{"image_size": 32, "tokenizer": "char", "inner_norm": true, "num_experts": 32, "experts_per_token": 2, "depths": [7, 7], "widths": [64, 128], "orthogonalizer": "newton_schulz_5", "ema_decay": 0.99, "max_steps": 5100, "warmup_steps": 100}
Rows from block 2 of a small CTC image transcriber, named by matrix and row number. Rows with one number belong to one neuron. Each number is 128 + 24 x the weight over its row's rms, rounded and kept within 0 to 255. All counts start at 0. Numbers have three digits each.
Before each neuron's rows are labels from the 100 images, of 14976, where the neuron reaches its highest value: "top examples" is what is common among them; "colour at peak" is the nearest of a few named colours to the mean colour under the peak. Only what is clearly more common there than usual is listed. The data: numbers of one to four digits printed on busy colour backdrops.
# fc1: MLP up (model.blocks.2.mlp.fc1.weight, 384x64), inputs 0-63
# fc2: MLP down (model.blocks.2.mlp.fc2.weight, 64x384, transposed), outputs 0-63

top examples: on a plate
colour at peak: brown
fc1.176:137113129127112172077123140101168104110126126104074154153126121140177079140094105107140127155104135151125114118127110153077141115077112110145127093141132123160158116117137109095100120144124141
fc2.176:125109110134108160122125164139140123097115096131093130090127097147137118123134104117125130096104141121148059146129125108133167179110098126142128117134075117156120149103141084144131099118137063

top examples: on a plate
colour at peak: white
fc1.325:168152132118116151147146086129122100139127136131139149113116152133118135142128130119143125125110067082139119148132129125124120107139116067116093119123062078171163110127090140119106117104079134
fc2.325:161100173133150146119115158131134100116135141124068119142124112092147132178093117128142170099100133146125145128113113162078104149156142146170146122113111142163121133128178105141108150097111129

top examples: white ink
colour at peak: brown
fc1.20:119132152098125098162120142101114141124104079088142165127133119120142173133149115179152124137084122141076123114107106159098136138147104159146127083192129111111103140120129120099138140125106132
fc2.20:147094177141133152155081130142152126123087136137179137137129137092126135143130123112139130126121077122109130098112068121140083137151150115158114148137154113135131105101112154174140154120123181

top examples: the digit 1; last digit: 1
colour at peak: grey
fc1.145:126136123135155147125125115198107142109148177132171132100165131058117105141136121109078122128105140093102101095126119112134118123113116128146112126122133114099095117153151161150123096129100093
fc2.145:103157120121154138116131142122127104126054121128132149130102121094168154063140102116083100110114159101160141138142107146150123132079100116130097114124126136113111107116105087165146121111142144

top examples: white ink; last digit: 7
colour at peak: brown
fc1.374:078102155138109091120118152114137115121091120113151160142117138111125132112171137178097085143127108133105150082140137112097142110098093145137130113131123130150095157132152173141102119101153179
fc2.374:148103165134126152157081128127130126136103150131168142106141177164095131130127099076167124097122127100125148133153149121150118140146149113108091157124165150145121087129090129155169156154150129

top examples: the digit 1; yellow ink
colour at peak: brown; black
fc1.68:131109191152165118106130131175103130168139110137181119110160142103129145123133101109124117143104139111112094081140160120108159117119118121126132097121136081146118135139129186139138089161108124
fc2.68:099128129139100128167132157098158087106119091166144150109085127091163134106100123111103132078104150115140152100109124113119169135122090137101108132138105107164118170081143131144139131120119106

top examples: on a plate
colour at peak: pink; white
fc1.183:167105163073092125159146109111128140127108129077134100108167121105187139129148138125134108120107127106122140133141112148139092099134129157131095145144090135184141137148074108122119143149140126
fc2.183:156122107110146112138120159141112091148129119112151077076151109135095113104132100091163124174133141138145164172153146100121126163131118092113113116120114090116126125142147165131164178118139110

top examples: first digit: 7
colour at peak: brown; black
fc1.286:081124162146128103092158164137153115142130100080110136076136149139129164125157171151130121126143199116141097132139126123121120124078137160152106124150152137135113130128116089118099137128102115
fc2.286:133105146129119166123122106133139126143090131139081113126117128144099093113142135159140159089117132070138151106092138129123090132142128137078183142114117135157132105122113081078119088128122160

top examples: on a plate; purple ink
colour at peak: pink
fc1.96:145163109119128133181140099135124154135134154137114138083140144075130123120138127137149119144138093120111108104141120151098062105143117131109090150157119114136162152104124106166130097070152104
fc2.96:135102131092125159112156103110095188152157178098135115132161118141141146118141116085154164133130153150139103149111141112136123109150147172157094136125148100157103180140118137120120142101116157

top examples: white ink
colour at peak: grey
fc1.147:149163136137085109130080136139159158136185123152118119119135103114141134156153120167117123127143133130141092066181121117105140148175139116141099144195119122136139128125151137103135136141124107
fc2.147:118103113111148093137130111102110169119128177183123129130120099142160122085122138161080086124138151154133159111154179114142140104107116110122142102112124120106118142109075114160103132112141103

top examples: blue ink
colour at peak: pink
fc1.103:139141175137117107121124146153141111156126111170107085074085123163154079151090113132144135156121125108108123103127167135131144134126086111119096145173126153127111155153124116160146124085146121
fc2.103:150116110112123139115106138110124131102108178097119121116172095098141100118123133134114171141134167126139124118148114087113147112079110094137156092111150150124159160129065140094151126164157113

top examples: on a plate
colour at peak: grey
fc1.121:112134128184081108129157143112073088114107084137150111114117145139108141144123179103120111093077106132157135093117141130096165135105132109135150143123117135143137139135166111121167092127114127
fc2.121:135134146084114116148118155093112106119096165142109085084131140119116112132122080148119157135141105126126130132115136142193143097151153124081154132157124119145109112123139076106109125147152076

top examples: on a plate
colour at peak: pink
fc1.15:122135155118138131146140144123122155131125096137120093072108159153146116126118157113142117147083112080130192134116166115144114144134130098099100144114061120148124149100080114099127124114110148
fc2.15:114141145171120120112106183104106127133075118125061107122129101146105118148126093156101169132106135163126122131105137117137124127115147149156126123107136148126110137115152105118144133110121044

top examples: on a plate
colour at peak: grey
fc1.310:167163147123070123113086146146163176104122183147125124126129091090128147130158126120128092145155110138120147146131127119142145148200107130133122134116115133112138111125115158137077132155143118
fc2.310:128119150075115173092134120112173191119132139114135113106103134116139094121136127126091106141110120125111146094134138139147179100150169115083144154104155116135175104119123116125143145130169121

top examples: on a plate
colour at peak: white
fc1.233:163194134118091148181146131130144133154110148091099128082122150133152148144137089134162115112123102144131139169136090126136118152134108158087174150143144126171144121124130131148115128145109099
fc2.233:124144096135122140124091120103153136121139112111103096107144132180119113110085096125124149110137138144127080146141103155131144146093173094134153115132105119072157067106168114103130117112121109

top examples: on a plate
colour at peak: black
fc1.53:129107104187114159116129154139076116122143108115108084166129110122103086129193171123172120147108097140128136144138129129128137129189127148121136111114148130104131100133149117147124116161118096
fc2.53:085150125108114138091115144117154116139098122140106142131104156122135125136106154092166142164147125144120152151138149188185157141126123093126165119127095116131121147184112119099114173154107131

top examples: on a plate
colour at peak: grey
fc1.320:158127109147134100112179148102105134102123137131154133099121150084102101120147171105115119120107129121132175099125157138145173141092114094108123130153096108106151122090122149103174174132126105
fc2.320:152144162157099129106126128143140129128119112117136122074090141131134136114115101170119146153122108109106087179099108083157152101192129109128169117126129144138083156123161138126161116123115118

top examples: white ink
colour at peak: brown; black
fc1.126:136137163113072127055159135097128089172152125108124134106110111103147132089121124131150095141119132120148123135148109152132094071149110109152145094108089100136140154115123119161128130111137114
fc2.126:082135111113183102126136157055134126075115177099115110115102117116121159132144129120143129115166175131120108103111091115115147124100114130153133139143129106115135101143140087115115113153157115

top examples: length: two; first digit: 5
colour at peak: grey
fc1.344:137134106165102105071145146132106171144146079114147159129095105133139110105135160148152125138175134152098138136121116125153134123147127107145108078144064123131153142128090126104105126161107117
fc2.344:145141134133143105125169152129107158160144144181103137145093107060126137087110162091156155091133110125164122167111139127092083125125107127163138125129112107129089162117129113144132133133122130

top examples: red ink
colour at peak: grey
fc1.34:109141181116162145172114129121088161166096149118087141124125093150136173109112108127097122114119137131114118141179095124124154145154094163140088149137119124160155095127127128136095113128093134
fc2.34:133113129118090149169117115149103103123108168131095048098138131141150127140135137112076121151138137129135150078169128126160117112144122104118156127164118118148180118138153146092140131118108135

top examples: length: four; white ink
colour at peak: grey
fc1.8:144115119112122141122121139167154138144153158092097119117124151167066113135120116116107184117138119178142113114154156109123096150179177120144126100159125124126165143161138114127147108129089125
fc2.8:125147109151143129133127130140163173113168137109124124144185131127109131159130073134130146107131146090105113143147160165127141131150143144160171141154146101087136093178112139144097141154130166

top examples: on a plate
colour at peak: pink
fc1.63:149157168142126097110106108164187155114139141159115090079114129144150113146176142100136118153090097130116139136156134128111095146128138129119089151141063147153133127108108122142133102114121116
fc2.63:118141165126136136091145163152121163122099183106162116144129119120098117149138124136104131137120127168102133114081147082158084113148109155152136141099161118139128140169110073149119126091125117

top examples: on a plate
colour at peak: pink; white
fc1.290:149145121085126124154161104149120164104156138126148103119110150148151162134134148137141100155134074141147118163148098148140157147135099115105114154176077132138153065119094129129125110104114114
fc2.290:088112168120113112141108141147125130127101166138092082168095084118126091151135097143130148163150142105116103155095152127113101146160130143133107160158115109149150114165122160120143166098144114

top examples: blue ink
colour at peak: white
fc1.287:126111148093145158144127172158158125159130143151139109078114079166130114139154131151134118110117069129091095144149105148120149139166127099136122124123140100176134140165143179119121105123114126
fc2.287:123124142103132092115108148101150132092100107136098121125159112129116131166092154083107156129113170124101167128116161131090164139122160163108090136106093130129144086117088115124169115107113119

top examples: on a plate
colour at peak: white
fc1.115:153149100167124136126128152151116119124109142138157113118098153157120184148123185128093139111155131141099124167114155155146095113175130116088135138135116170117140146107143105080135105110116087
fc2.115:150137175122113158166143123146111132079111091129095144099130157148084131124093121082159129132122093104114149152131128108113129166123079113119183138098104143134125150155144127110145172117125122